A small CTC audio transcriber, trained from scratch: trained on single English nouns, adjectives and verbs, spoken by a formant synthesiser in many voices.
Rows from block 13, named by matrix and row number. Each number is 128 + 32 x the weight over the matrix's rms, rounded and kept within 0 to 255. All counts start at 0.
# convs2: project pointwise conv (model.blocks.13.convs.2.weight, 96x384x1, standardized in use), inputs 0-127
convs2.29 [150 132 154 122 134 146 145  85 140  48 145 138 115 111 149  88 176 111 169  87  99 134 124 140 118 174 101 143 142  93 133 171  96 151 171 114 117 105 132 101 166 132 143 118 129 145  80 136  99 149 114 125 197 155 127 140 116  76 130 146 106  93 144  90 135 103 148 163  85  26  98  95 139 159 154 139  85 149 187 136 140 106 157 101 136 143 113 195 139 167 155 127 154 125 138 131 105 109 142 120 157 130 116 101 145 137 134  74 136 140  84 196 127 106 137 125 144 210 131  96 131 160 148 144  75  95 137 116]
convs2.30 [ 89  90  82 155 174 101  87  43 154  27 112 117  90  53 107  79 119  81 132  71 118  79 106 139  99 126  88 107 106 120 127 101  55  79 123 100  95  93 101 149  67  97 108 112  61 100 165  81 121 120  84 130 119 131  81 119 133  78  67 104 177 109 145 128 118  64  96 120  87  72  78  96 124 135  75 101  84 106  67 140 110 112  47  35 119  85 117 143 138 116 109 135 136 146 101  84 220 128 192 116 150 180 167 119 200 140 179 194 159 112 109 176 173 144 133 227 137 175 133 167 152 148 107 159 158 136 170 161]
convs2.31 [ 85  95 173  68  74 154 111  72 170 117 110 107 118 106 112 102 104  53 143  77 130 114 162 133 103 148 121 130 180  92  72 111 159 105 147 101 142 106 156 111 123 119 105 134 127 153  63 114 101 147 141 154 113 168 137 156 148 143 126 110  84 135 117  78  77  99 135 149 152  97 164 129 161 133  94 143 151 217  73  93 108  97 149 123 113 112 170 114 182  99 123 119 136  67 100 130 148 168 169 140 180 130 149 187 116 128 165 147 146 119 105 176 147 118 122 122 127 133 125 133 172 136 169 147  43 137 161 132]
convs2.32 [105 135 122 132  86 139 115 113 114 165 132  85 111  80 125 128  75 178 197  90  80 105  99 124 127 166 128 139 176 134 107 102 234 127 100  97 117 159 161 133  84 132  87 114 102 125 117 122 110 136 107 110 105  93  67 114 120 118 121 131  66 132 134 179  84  77 117  84  98  91 126 102 110 143 158 133  70 110 176 149 117 120 143 177  95 121 145 174 104 138 100 125 147 151 113 102 103 164 146 111 127 105 146 108 166 167 147 117 164 101 173 131 136 111  95 135 143 172 149 138 131 174 110 143 113 134 160 137]
convs2.33 [ 92 166 105  89 140  50 122 113  95 124  91  50 121  92 116 157 130  90 131 166 101 111  91 115  73 101 128 174 153 140 117  83 123 158  96 125 104 107 188 126 185  71  98 110  95 110 138  67 109  58  62 135 114 156 139  99 162  65 130  84  84  45 113 110 116  59 121 118 110 126  97 144  68  81 103  76  70 121 131 140  82 151 123  67  66  79  55 155 155  73 120 155 129 137 119  95  57 166 169 123  81 130  86  99 103 115 112 102 143 159  97 136  96 142 181  74 116 146 133 148 143 132 129  77  95 119 107 143]
convs2.34 [155 135 152 153  90 117 128 117 117 144 150 164  70 161 175  58 126 106 143 211 174 119 116 106 113 142  70  59 139 144 159 148 156 176 144 132 141 129 112 142 156 117 146  95 149 163 160 160 146 184 155 158 135  99 158 134 107 175 208  66  88 158 151 161 119 136 188 145  91 167  55  91 160 177 142 137 147 164 197  69 142 129 120 106 157 136  92 145 113 211 120 123 124 147  58 178 103 127 175 107  90 146 106 104 108  73 101  73 105 143 115  88 102 133 148 118 140 143 173 114 166  70 139 120  35 116  88  49]
convs2.35 [178 135 130 121 157 144 121 101 128 112 160 119  95 173 164 156 137 168 160 129 140 128 155  88 159 110  77 124 108 140 128 150 155 121 131 117 151 177 150 163  89 190 153  99 155 112  80 156 164 143 155  94 108 103 110 138 125 156 165 144 150 177 127  97 156 136 126 161 112  97 148  99 142 149 182 126 169 121 195  96 167  98 115 150 158 175 102 104  98 195 124 110 101  67 104 186 146 108 133  67 128 129 134 143  97 140 175 105 174 125 159 182 141  92 178 148  89 132 155  89 160 132 174 148 175 190 166 115]
convs2.36 [166 124 195 126  79 124 191 124 155 160 153 126 106 123 144 114  80 116 165 110 165 116 183 130 140 144 106  96 173 135  84 154 126 152 191 143 168 106 143 208 131 138 192  96 144 151  91 117 104 127 108 163 114 156 129 123 121 163 193 117 134 152  87 125 128 182 165 147 100 116  85 105 139 160 112 127 115 121 152 135 170 120 112 115 133 137 163 164 162 138 197 158  98 123  91 129 151 162  72 157 140 134 130 133 100 146 146 147 114 124 132 149 131 110 177 179  83 104 143 124 140 114 147 173 133 183  97 138]
convs2.37 [160 124 133 109 106 171 164  73 132  85 122  76 111 148 153 148  92 119 191 109 159  77 110  75 117 119  93 165 118 104 136 178 132 115 158  98 166  50  93 139 136 102 159 109 123 147 162 135 131 124 112 184  95 128 152 134 105 128 104 137  66 209 134 152 113  86 120 164 125 119  89 136  98 102  90 140 161 178  78 133 121 129 149  71 112 108  86 148 154 127 169 127 143 152 142 154  92 187 115 176 122 115 171  96 170  94 187 175 103 129 110 166 173 132 135 122 114 177 100 150 171 139 116 136 172 157 148 116]
convs2.38 [129 199 149 107 122 170 141 117 129 141 131 113  87  76 110 121 133 116 140  68 116 133 170  91 151  95 100 215 114 124 121 132 161 100 123 106 142  88 138  69 136 118  83 103 100 104 108 103  90  85 114  80 107 105 191 131 159  49 150 145 125 144 126 126 181  82 103  84  98  91 158 123 134  86 136  93 103  94 164 136  93 113 110 102  93 138  85 127 151  96 157 108 180  83 140  76 114 106  98 142 111 152 139  93 111 127 120 136 132 156  76 151 145 167 109 120 118 125  89  79  88 121 100 105 190 124 146  94]
convs2.39 [139 113 172 140  90  92  73 117  89 109 132 104 146 134 109 120 149 116 150 171 159 140 182 166 148 165 167 149 199  81 217 111 170 161  93 149 141 170 118  80 142 141 131 109 124 130 181 119 159 157 136 162 207 100 134 137 137  49 129 101 124 137 123  94 115 107 144 164 111 161  96 152 105 130 199 125 157 137  90 150 146 119 129  67 146 116 144 119 119 155 135 158  41 108 125 103 115 144 131 159 133 150 138  96 184  80 127 172 138 115  71  88 163 118 132 125 120 122 126 160 136 193  78 123 118 170 119 112]
convs2.40 [110 143 120  96 111 136 155 109 134 104 119 140 138 129  87 115 131 103 128 141 111  82  50  76  81 122 114  44  82 115  58  52 139 144 120 130 128  94 125 130 101  96 113 120 149  92  73 109  81 112 146 109 157 114  79 142  91 123 156  92  64  75 130 118 131 123 124 131 129 122 107 106 100 158 146 104 146 129 170 126 144  89 104 145 173  95 157  92  99 148  60  84  95 124 119  96  69 126 184 103 168 112 174 128 197 195 158 148 116 126 168 147 168 129 102 197 179 158 131 121 118 139 138 144 120 154  91 167]
convs2.41 [ 97 104 144 114  85 160  93 147 168 161 127 102 132 170 178 116 176 125 159 161 141 108 131 130 145 135 132 101 147  64 159 182  91 166 168 124 175 132 122 138  97 143 174 130 190 162  99 158 166 197 137 142 116 136 124 153 180 108 107 192 115 179 163  72  27 121 166 151 127 124  90 132 156 168 174 147 114 155 158 163 123 139 103  98 151 159 167 153 106 160 124 152 141  53  97 160 114 170 161 175 122 108 142 145 143 108  99 165 179 111 129 156 125 129 162 142 151 175 106 124 184 167 104 158  63 133 106 147]
convs2.42 [ 72 122 151 113  77 173 133 175 186 133 152 126 127 143 139 203 123 162 133 118 135 139 130 140 129 154 135 106 111  76 102 156 105 138 174 150 175 177 110 150 115 154 193 170 184 168 127 204 159 172 175 158  80 178 171 106  87 121 166 164 132 193 127 132  89 135 184 163 154 123 102 143 182 187 157 145 104 184 107 111 185 133 149  62 183 179 138 138 106 168 186 101 180 128 123 146 157 143 102 173  94 125 108 106 114 131  93 129  90 144  98  53  89 124 136 115 120 105 159 109 179 116 120 132 155 132  40 165]
convs2.43 [172 155 155 131 115 124  32 142  96 119 137 148 110 140 162  39  81 110 111 139 151 128 138  95 116 184 132 157 133  72 112 139 180 128 127 164 163 163 139 143 172 137 112 122 145 173 125 159 135 149 132 130 122 112 161 111 139 115 180 121  96 111  87 100  76 125 159 145  77 117  39 125 108 141 173 125  84 127 195 141 161 169 122  74 131 134 186 191 132 155 172 106 152  37  52 148  90 145 194  88 175 162 106 117 122 102 173 132 178 154 144 172 136  93 140 152 155 143  69 136 109  87 159 149  73 138 108 125]
convs2.44 [108  84 172 125  67 182 123 157 163 115  88 137 115  63  81  63  84  81 145 123 118 114 174 164  61 140  96  61 148 134 108  79  61  91  85 103  22 104 129 123 131  97 116 120  75 119 110  73  59 135 109  88 157 128 112 120 113 107  73 125  71  16 114  68 107 105  99  89  89  84  95  94  87 138 105 111  76 183 153  83 124  54 124 117 118  65  93 151 149  92 120 122 109  80  54  81 103 147 166  61 132 131 125 139 124 135 137 107 149 117  87 126 130 173 128 148 183 166 155 139 203 156 130  93  73 119 186 159]
convs2.45 [157 109 130 139 150 146  92 141 177 124 136 111 115 145 154 156 126 136 192 128 137 140 199 160 181 204 103 117 184 101 140 191 172 115 185 136 165 162 120 160 134 125 158 140 151 167 128 166 154 151 165 143 162 131 137 158 103 114 163 137 118 140 102 158 143  94 149 187 127  98 119 146 130 164 122 106  77 164 191 129 181 138 130 143 158 137 155 184 123 162 128 161 175 103 107 109  93 128 116 100 128  99 125 157 100 139 209 171 166 104 128 172 130 201 180 184 177 186 118 163 169  87 157 127 158 125 163 103]
convs2.46 [149 139 112 152 127  77  71 201 118 118 130 103 119 124 122  41 164 127 128 201 123 144 132  88 161 147 130  97 118 126 147 157 169 123 162  86 152 166 127 165 121 160 113 115 140 184 156 103 117 167 108 129 133 110  65 163 141 141 102 145 119 160  38 140 157 133 117 138 126 175 150 119 113 116 197 112 126 128 109 229 128 134 127 139 124 159 134 120  67 136 106  46 115 148 172 122 109  97 143 112  94 156 132 121 162 123 107 130 174  95 145 173  99 121 131 155  73 159  95 143 131 172 126 114 105  86  98 134]
convs2.47 [131 181 194 118  56 166 119 106 186  97 123 147 105 164 157 168 108 153 156 133 149 118 187  84 145 109 125 106 161 103 118 159 154 151 157 120 125 149 175 126 193 153 142 131 129 155 133 178 123 145 159 165 142 192 173 150 147 158 165 155 135 161 116 141 121 147 185 165 136 181 120 150 155 222 107 128 123 189 170 132 111 121 161  94 148 153 123 137 159 189 127  95 132 116  88 127  71 140 124 124  57 108  73 128  96 146 117 146  82  10 125 124 106 165 156 158  91 113 135 153 171  76  86 109  41 119  90  86]
convs2.48 [126  76 124 152 104 170 127  85 129 106  90 132  94 146 142 127 162 116  95 104 179 131 172 131 111 156 100 168  98 120 165 141 127 121 113 111 109 126 131   0 189 110 142  87 142  94 146 105 122 152 109 128 108 158 123 127  90 127 156  59 158 131 127  96 154  90 149 141  68 125 103 115 134 194 168  87  74 105 150  87 121 101 153  86 145 122 106 191 144 169 162  98 148 116 103 117 140 110  95 122  69  88 119 140 153 143 146 151 159 100  68 143  93 167 126 142  85 182 116 174 147 148 128 115 161  85 123 152]
convs2.49 [158 182 108 129 106 102 122 148 139 173 116 140  92  94 105  99 105  90  95 120 168 120 160  58 110 202 109 123 135 115 123  73 125 125 102 153 115 119 180 153 171  64 121  88  93 105 109  74 119 152  84 182 200 108 152 137  99 121 138 117 135  84 122 154 127  99 128  84  92 145 125 116  69  98 117 129 108 157 139 129  90 160  98  76 136  96 142 130 153 153 111 149 108 108 140  85 163 231 175 198 113  55 187 149 114 107 173 149 122 136 123 145 192 201 120 142 107 143 104 141 169 129  66 184 137 171 135 143]
convs2.50 [142 192 111  97 173 108 177 168 192 104 137  92  90 152 203 126 118 156  97 166 101 130 153 151 120 107  73 146  96 132 140  85 177 129 137 111 153 185 117 143 147 165 172  75 139 109 164 161 135 168 105 149 136 162 115 176 109 189 121 113 139 116 144 130  85 101 178 185  81 110 143 128 167 129 131 122  94 157 148 130 141 132  93 134  83 170  98 157 197 148 146 169 140 181 100 172 101 167 157  51 164 161  60 158  84  85 221 104 122 108 130 177  77 145 215  67 114 143 107 159 132 101 104  86 155  88 137  36]
convs2.51 [126 131 134 129 110 165  99  94 103 109 128 127 164 125 140 167 116 145  77  83 167 141 147 145 189 195 161  77 104  90  73 134 174 106 178 137 103 164 201 114 164 138  48 136  88 182 153 107 139 149 134 133 127 150 141 151 118 134  90 117 154 130 104 129  72 136 102  92 167 155 120 156  90 125 168 164 128 158 154 149  99 161 165 107 132 127 133 184  86 136 147 146  82 160 138  89  67  91  97 121 117  69 138 136 206 111  87 121 124 101 142 171 143 159  32 150 118 218  46 120 166 130 130 148 109 124 135 129]
convs2.52 [121 172 194 118 106 120 163 179 200 172 159 117 120 159 139 109  84  86 142 130 148 128 148 132 114 183 154 185 165 126 110 125 127 134 187 161 143 161 112 120 154 161 157 105 138 163  83 129 128 104 186 126 111 204 162 129 135  99 131 102 135 123 134  94 135 121 158 162 115 122 112 133 176 125 166 151 107 156 147 117 142  91 126 108  94 126 172 146 205 132  78 126 130 161 134 135 201 130  65 161 112 117 146 154 147 112 160 130 138  57  90 153 149 179 156 128  63 145  93 163 183 165 112 135  78 155 117 151]
convs2.53 [138 130  92 163 158 194  88 143  92 104 114 113 101 161  94 128 169 118 154 127  95 120 118 111  98 145  91 141 146 196 193 161 134 135  62  82 122 127  95 145 151 154 119 121 123 133 188 145 125  97 121 109 115 113 178  99 149 125 153 100 164 114 112 129 121  92 125 118  98  87 111 107  98 142 121  85 153  99 162 113 145 142  79  97 122 125 117 158  90 118 140 115  86 124  95 103 109 123 145 127 165 124 119 105 124 154 212 119 160 107 145 161 164 154 151 109 163 198 130  88 152  60 165 135 163 135 180 158]
convs2.54 [120 145  96  50 105 145 119 137  93  97 106 144 136  88 117 187 139  67  82 116 136 114 105  89  74 141 116  64 120 141 123 148 146 110 109 142 132 108  50 133 122 114 117 129 117 133  70  75 120  84  96 127  88  52 126 116 109 162 157 112  98  98 103  72  93 116 109  79 158 104  91 148 142 113 127  96 105 185 107 127  87 102 123 117 129  98 138 107 156 136 126 134 169 145 109 128 133  97 176 117 184 129 108  98 157  79  90 140 134 141 131 129 109 147 124 133 103 140 172 118 151  77 165 137 135  58 158  92]
convs2.55 [153 224 156 113 123 180 161 130 140 142 184 182 122 177 133 108 122 147 136 142 195 103 155 204 164 169 125 127 208 135 124 113 162 127 163 154 127 138 187  28 188 115 148 137 153 157 112 138 164 154 162 150 184 158 228 121 153 135 109 131 152 182 150 163 104 112 194 207 141 131  86 159 171 139 166 157 134 164 193 119  97 206  40 116 183 142 156 141 149 153 149 180 168  97 148 151 109 143 163 108 106 216 139 161 148 108 155  83 133 118 159 155 148 145 131 161 127 141 171  85 141 125 172  82  82 161 100  64]
convs2.56 [130  99  97 115  58 147  53 168 124 144  99 153  94 105  96 140 158 113 137 131 140 161 174 155 101 175 120  89 166 138 110 126 177 114 103 115 112 174 111  61 135 131  91 106  74 141 111 108 100  95 129 129 153  97 153  76 118 127 178  81 119 107  71 108  98  99  94 102  90 151 124  86  93 125 150 123 114 166 154 123 102 156 139  96 134  93 112 183 116 109 118 187 127 125 141 108 130 136 177 136 103 184 137 131 191  59 148 162 159 157 117 103 130 109 233  86 164 131 157 171 218 111 136 152 129 148 100 138]
convs2.57 [126 174 119  76 153 211 119 186 119 151 164 134 109 122 123 171 120 164 146 140 129 123 150 140 141  81 116 107  62 142 131 104 126 135 130 105 136 116 134 170 191 126 127 130 146 135 114 124 174 115 125 128  78  77 136  57 154 165 167 113 160 168  87  86 133 135  95 151 134 166 134 111 101 141 115 100 190  97 112 116 150 129  87 102 183 138  34 137 113 105 164 126 188 111 137 120  80  99  79  89 153 157 130 125 155 122 144 119 181  97 150 182 103  75 174 173 148 140  72  81 102 144 132 150 119 114  87 136]
convs2.58 [ 80 143  89 128  88 191 114 106 128 107 131 137  91 118 125 115 150 158 126 215  80 130 105 140 107 160 101 142  67 119 169 165 143 159  51 133  96 124 192  88 151  80 164  93 157 135 133 125 140 101 106 116 136  94 125 176  80 145 141  95 111 115 112  98 129  95  96 168  73  66 151  90 121 189 174 105  84 144 196 103 120 152 162 131 130 111 200 177  96 192  80 132  67 175  90 106  56 166 119 166  88 133 181 122 147 108 131 137 140 138 102 130 170 141 188 132 165 192 125 145 128  95 164 109 100 165 127 158]
convs2.59 [142 154 102 107 167 125 113 125 132 192  93 104 116 114 102 135 180 125 134 138 128 109 196 118 109 141 106 113 147 101 139  72 167 135  80 104  94 137 129 148  73 130 117 135 107 100 160  82 109 135 119 128 159 124 104 140 174 146 137 165  60 128 170 109 134 130 112 129 161  83 106 148 159 155 140 198 112 177 157 118 108 125 108 157 129 106 163 151 135 159 101 121  97 135 115 134 116  96  90  99 193  77  49  73  91  80 102  54 128  64  63 114  35 139 143 118 114 160 100  90 180 121 180 108 114  96 117  45]
convs2.60 [115 161 135 139 202 126 114 167  72 190 130 172 104  85 100 103 123  99  93 130 144 109 158 125 125  52  99 123  76 128 111  60 189 109  96 129 124 136 154  64 112  89  94 125  98  68 121 107 119 100  94 124  96  62 144  70 149 128  83 124 158 136 125 156 137 165  86  84 140 150 154  85  79  80 125 127 145  43 152 123  82 150 106 121 143 130  86 116 105  61 119  99 171 110 151 115 123 104 142  76  98 166 135 110 149 125 171  88 144  83 157 164 173 141 135 106 158 154 105 111  74 133 119 131 136 116 192  96]
convs2.61 [138 133 106 152 167 137 119 163 118 158 131 103 119 117 112 115 128 133 126 144 110 121 128 122 139 125 125 125 151 198 152  75 153 127  92 106 115 129 146 110 137 126 114 123 114  96 114 128 128 101 115 104 134 115 163 131 158 155 127 137 111 111 119 142 137 148 108 119 123 158 103  93 121 113 110 116 154 136 142 112 118 139  98 117 119 118 123 106 113  99 130 159 102 140 107 118  75 108 113 116 120 121 118 103 135  86 113 135 110 144 122 141 124  84 155 119 153 128 114 131 126 120 140 140  82 109 131 124]
convs2.62 [144  91 162 125 138  89 132 166 144 148 133 109  96  96 105  34 144  73 125 152 120 123 166 100  95 156 101 154 178 179 123 188 190  91 175  86 167 129 157 182 124 111  86  91 103 128 134  95 122  96 100 107  95 147 120 105 113  99 176 115 125 161  91  40  92  92 140 116 101 135 106 113  80 151 110 130  72 110 143 109 131 141 108 148 124  81  93 136 143 115 132 120 162  95 100  59 139  91  82 142 166  65  89 118 120 154 154  97 172  74 103 148  71 177 157 165 103 165 123 111 149  97 217 149  74  73  85 152]
convs2.63 [110 206 169  89 181 174  98 170 147 169 142  98 170 108  86 115 103  87  88 115 120 120 151 109 144 112 173 107 140  69  92  59 127 156 127 187 104 149 183  74 158 112 163 163  99 172 157 109 122 178 142 153 131 122 179 148 131 106  78 118 131  60 120  88 137  94 124 100 146 145 134 160 133  89 147 168 178 143 155 149 105 121 153 126  75 104 174  95 177 138 145 159 216  89  94  85  87 105 216 127  73 125 141 148 115 148 130 148 135 159 181 171 134 155 162 166 156 178 135 154 160 115 122 182 147 125  70 133]
convs2.64 [ 78 108 137 115 163 105 156  99 144  96 103 105  75 100  90 145 168  63 182 186  90 133 173  91  70  83  99 124 128 135 109 100  86 117  77  91  52 147 137 154  74  87  79  92  62  89 126  75  86  98 115  86 101 136 140 107  79  88  66  83 128 117 118 116  97  22  92  82 103 154  85  63  65  54 128  47 142 120 101  96 126 108 138  61  49  92  70 169 183  84 109 132 137  70  97  96 229 147 189 142 153 135 171 133 198 127 112 130 145  76 201 114 160 137 174 211 157 132 144 134 127 137 153 169 193 160 124 146]
convs2.65 [ 99 113 183 117 140 111 124 131 179 157 153 113 102 178 154 125 106 153 192  99 110 120 108 133 139 145  87 154 146 147 131 181 132  64 220  80 150 163 118  90 128 174 172  54 136 138 132 146 138 123 147 124 105 153 109 112 151  75 155  68  86 144 132 167 127 105 167 158  64  77  89 115 139 124 156 136  87 155 169 174 113 100 131 115 110 102 163 189 137 180 118  79  98  90 102 139  83 129  85 144 105 147 100  83  87 127 163  95 151  66  71 154  93 137 157  49  77 148 141  97 173  99 112  87 119 138  68  85]
convs2.66 [101 129 111 110  89 139 106 132 102 126 107  70  97  89  87 144 161  58 147 239 161  80 133 179 122 181 141 124 169 121 105 178 157 146 137 106 128 149 113 112  77 100 165 127 137 122 147 107  97 118  72 117 143  87 129 121 169 110 159 112  57 104 133 108 115  75 120 137 119 108  95 117 114 125 162  83  80 176 135 205 104 150  82  75 109 109 121 167 118 117  25 158  86 116  97 116 129  70 110  92 115 121 106 131  68 102 120 134 115  86 102 137 107 121 114 115 142 152  81 126 159 109 141 125 157 129 133  51]
convs2.67 [146 125 145  46  65 178 150 116 171 144 118 149 134 130 133 101  82 133 122  95 105 115 174 132 145 148 146 118 122 102 140  65 109 149 106 154 114 161  91  72 137  93 149 132 127 120 127 124 111 160 144 178 168 156 172 134 122 150  52 151 118 124 151 131 157 136 156 131 147 150 135 144 146  84 188 141 143 164 150 148 103  99 115 134 144 128 122  98 185 110 134 102  66 110 136 143 164 181 159 130  99 169 107 163  93 157 112 165 101 162 110 142 113 118 221  99 133  78 128 155 213 147 144 123 121 120 107 100]
convs2.68 [127 148 153 106 111 154 151 100 147 118 141 163 131 127 135 134 123 130 128 217 165 159 160 199 106 180 138 130 139  70 124 130 108 114 152 127 159 117 148 161 182 162 187 134 141 117 105 158 106 147 179 190 130 161 133 162 106 110 143 158 166 128 134 106 106 164 109 160 129 121  96 121 141 171 127 143 174 142 125  92 133 164 166  95 157 127 152 149 153 171 117 166 115  99 123 152 135 111 148 133 164 171 132 164 176 135 175  67  90 110  13 183 130  94 123  96 188 167 101  96 184 133 204 133 123 141 133 123]
convs2.69 [108  96 134 112 150  98 127  82  75  89 109 127 160 136 113 131 112 139 114 156 118 129 108 143 116 106 130 110 130 221 150 123 131 129  89 130 121  85 157 121 125 133 108 104 114 125 129 113 126 101 122 125  90  89 100  93 196 146 134 108  90 101 157 111  76 137 105 102 137 103  73 134  85 109 110 144  76 130 159 138  80 131 141 104 105 120 135 104  97  88 110 143 142  83  56  98 126 143 137 123 127 113 120 105 137 112 117 121 105  92 131 178 115 126 102  89 131  90 125 132  99 107 118 107 157 134 103 123]
convs2.70 [122 105 186 113 161 133 144 107 164 110 107 115 117 159 156 175 181 159 118  97 193 135 105 129 141 156 128 111 107 139 122 193 138 122 218 162 182 102  78  88 156 127 136 130 152 145 127 159 103 152 169 158 158 195 121 201 112 166 184 110 154 128 173 158 121 189 147 106 140 149  90 147 165 139 114 175  81 187  94 157 193 133 126 125 172 152 191 133 153 174  95  98  99  88  90 142 156 128 113 139 110 111 106 159 141  81  97 137 110 137 117  42  96 166 109 146  63  85 171 137 126 110  66 107 163 140 104  56]
convs2.71 [ 99 106  85  96 121 178  65 100 106 142 110 152 101 138  77 140 101  86 114  93 125 126 133 121  73 164 125 136 239 147 105  88 139 118 135 113  86  98 103  75 141 123 111 132  96 111 109  98  85 139 100 128 132  81 187 103 170 114 115 125 131 108 115 125 104 129 133 130 142 147 116 103 119 128 153 105 132 180 110 102 105  71 125 154 180  78 177 145 118 136 162 123 127 143 105 107 120  78 158  82 128 212  95 151 121 124 140 109 135  32  56 139 103 168 186 111 115 166 129 166 196 140 110 154 122 116 142 103]
convs2.72 [127  98 126 123  65 138  74 141 135 198 143 167 113 156 154 157 118 139 157 190 165  76  98 154 162 184 147  89 122  97 122 154 116 140 152 121 154 136 170 118 166 129 127 118 133 145 105 144 134 159 152 128 115  81  73 123  88 126 109 121  80 133 170 174  99 149 148 136 119 100  65  90 154 161  92  97  90 152 126 121 154 136 114 132 166 121 140 142 128 180  94 129 114 100 105 192  73 157 147 100 122 135 140 157 147 146 140 109 164 133 173 112 133 123 110 132 103 120  87 129 145 122 124 138  99 130 120 117]
convs2.73 [ 89 151 100  86  97 190  84 144  86 105  59 163  78 121  94 101  99 120 126  67 131 132 102  94  57 155  93 116  95 114 125  94 113 121 103 114  96 102 158 147 135 109 131  90 108 128 133 100 112  65 124 139 105 134 144  65 161 157 141  81  97 104  82  85  93 133 118 101  93  92  75 107 141 149 141 126  84  95 172 108  92 109 153 117 131  84 130 145 123  97 123 125  43  79  81 105 122 162 117  69  95 124 124 161 107 180 125  73 127 134 103 160 133 190 177 154 168 109  70 121 156 141 160 168 141 122  76 160]
convs2.74 [ 96 171 141 138 129  73 110 160 153 176 166 122 142 111 104 115 169 146 126  91 135 121 130 148 117 101 111  60 166  84 136 125 141 141 146 109 141 110 112  69 156 125 108 119 112 128  92  93  85 152  90 128 164 112 119 143 166 179  90 152 159 113  96 148  98 141 101 117 129 166 110 126 142 134 142 174 198 131 121 105 116  75  93 134 117 158 182  99 124 127 109 179 125  56 139 103 103 129 159 149  93 129 141 107 143  91 146  71 153 171 201 146 129 123 121  97 126 143 218 102 127 109 136 180  89 127 136 138]
convs2.75 [114  97 110 113 177 183 104 145 184  55 135 119 121 103 127 140 125 129 148  93 113 171 127 158 145 193 111 102 118  95 138  80 101 126  93 111 101 159 108 169 108  95 129  96 118 116 140  78 111 126  59  89 165 128 140 127 162 137 100 117 139  73 122  98 108 125 143 115 122  72 119 109  78 129 139  83  93 175 116 115  98  84 136  99  45 113 174 178 145 137 123 167 120  73 139  72 154 160  91  95 131 112  87 150  63 158 120 133 129 109 142  99  87 183 158 120 125 121 142 146 179 113 147 127 147 111 132 168]
convs2.76 [138 160 185 150 112 182 145 159 163 168 162 133 146 169 186 108 102 176 153 140 168  89 122 129 189 112 144 166 164 142 141 167 164 138 149 126 204 126 164 150 171 162 150 146 157 148 112 163 168 132 142 174 122 166 184 190 131 122 164 162  96 203 191 159 126 129 186 152 141 160 155 152 157  99 114 122 114 171 102 176 150 143 144 116 163 192 131 151 157 143 167 144 114 158 122 189  46 186 100 165 166 137 134 133 112 115 140 170 232 150 193 171 114 125 106 141  97 162   0 158 132 146 111 157 159 154  98 113]
convs2.77 [176 162 136 102 103 198 145  85 175  84 106 145  76 159 146 180 130 116  68 119 152 125 120 151  65 117  73  89 101 157 197 131  71 146  75  92 137 137 122 163 136 135 165  99 127  87  72 144 146 158 138 117 155 172 144 133 103  87 166 148 103  89 162 133 131  79 139 176  75 136  95  84 127 161 111  97  74 143 149  90 141  94  97 112 162 128 137 134 133 151 162 128 141  94 109 129 119  78 186  86  99 190  78 168  97 135 185 102  70 121 134 103  47 154 165 165  38 168 117  88 171 155 105 144 152  74  72 123]
convs2.78 [127 111 161  68 124 113  98 145 113 102  88 104 110  98 110 158 126  76  97 168 122  16 116 145  81 168 107  76 122 129 116 138 110 127 164 127 114  51 129 138 136  87 145 104 127 189 163  91 119 133 113 148  94  88 154 118  87 119  91 106  67 140 135  61 100 130 103 106  93  99  85  83 113 106  76 169  32 162  88 131 103 148  72 123 105  84 116 185 104 110 126 167 126 100  87 147  81 115 137 134 168 122 143 125 129 101 119 109 166 154 143 171 148 127 170 151 155 186  87 121 166 129 192 150 145 113 132 103]
convs2.79 [125 189 139  83 133 194 134 128 143 128 172  54  94 127 136 122 139 173 133 129 129 190  97 114 168 156 116 192 123 113  82  83 167 124 142 115 123 220 133 135 110 167 176 120 157  83 186 160 114 127 176 171 166  97 173 139 140  55 145 168 188 133  81 154 140  87 167 150 113 114  82 146 160 124 194 119 153 179 137 170 150  82 136 111 111 126 152 161 120 132 163 116 173 142 167 134  79 174 123 110 124 122 108 151 103 102 144 140 108  95 111 157 104 156 175 102 136  90  56 128 167 143  63 148  64 167  55  84]
convs2.80 [142 200 152 171  85 103 127 120 119 171 120 148 100 194 167 122 115 149 143 106 136 139 167 129 123 173 107 192  91 134 144  72  92 142 100 124 124  97 159  47 245  77  98 120 137 169 131 122 128 129 132 159 121 131 106 137 124 130 115  66  82 158 148 183 152 109 170  84  91 100  62 108 108 155  55 179  88 107  95 149 152 126 150 116 136 113 149 136 170 185 107 125 179 116  72 179 124 160 147  57 143 158 142 122 183 142 132 144  91 122 174  92 189 159  76 143 131 128 110 146 119  93 157  86  99 164  44 159]
convs2.81 [113 114 201 139 126 112  93 101 189  81 150 154  73 155 188 164 121 139 163  77 122 161 130 139 151 140 112  61 166 113 129 143 175 161 164  74 116 190 108 121 144 144 190 112 164 187 126 164 143 189 158 116 159 157 122 158 129  97  80 127 154 126 170 139  43 114 185 153 112  90  77  99 151 128 167 145  72 126 156 115 142  83 148 131 148 157 170 112 140 160 117 110 129 133 121 185 143 156 172 188 131 139 141  92 129 187 121 149 143  74 164 145 145  87 105 107 145  91 126 145 108 166 142 139 144 101 154 137]
convs2.82 [158  78  50 207 150 107 136 122 141  67 167 127  68 167 175 120  91 192 148  85 111 169  45 125 143 179  93 123 159 149 140 183 130 165 113  68 139 194 142 146  75 169  78  96 153 123 127 154 162 170 137  96 131 131 103 126 202 123  92 131 173 122 119 107 147 102 155 144  93 110 142 120 154 172 117  76 123  96 175 120 162 127 135 144 152 156 158 179 100 177 160  92 145 147 136 122 130 142 163 200 116 123 135 126 131 188  83 164 169  95 169  85 135 164  91 112 113 146 116 167  90 123 113 123 121 104 146 185]
convs2.83 [111 133 151 135 126 110 164 164 179 116  89 161 117 106 125  90 109  96  90 130 167  84  82  99  69 138 125 109 130 109 114 154 152 154 155 139 160  70  70  50 146 111 138 118 151 100 129 113  52 182 117 127 115 126  79 167  39 186  84 122 129 124 103  97 129 147 154 126 144 167  91 132 118 161  90 152  45 136 104 134 117 111  95 101 108 103 206 101 175 174 127  82 131 113  93  95 193 126 175 165  94 195 156 172 206 189 167 160 125 113 134 126 178 176 169 141  84 132 135 148 168 133 148 107 160 179 152 185]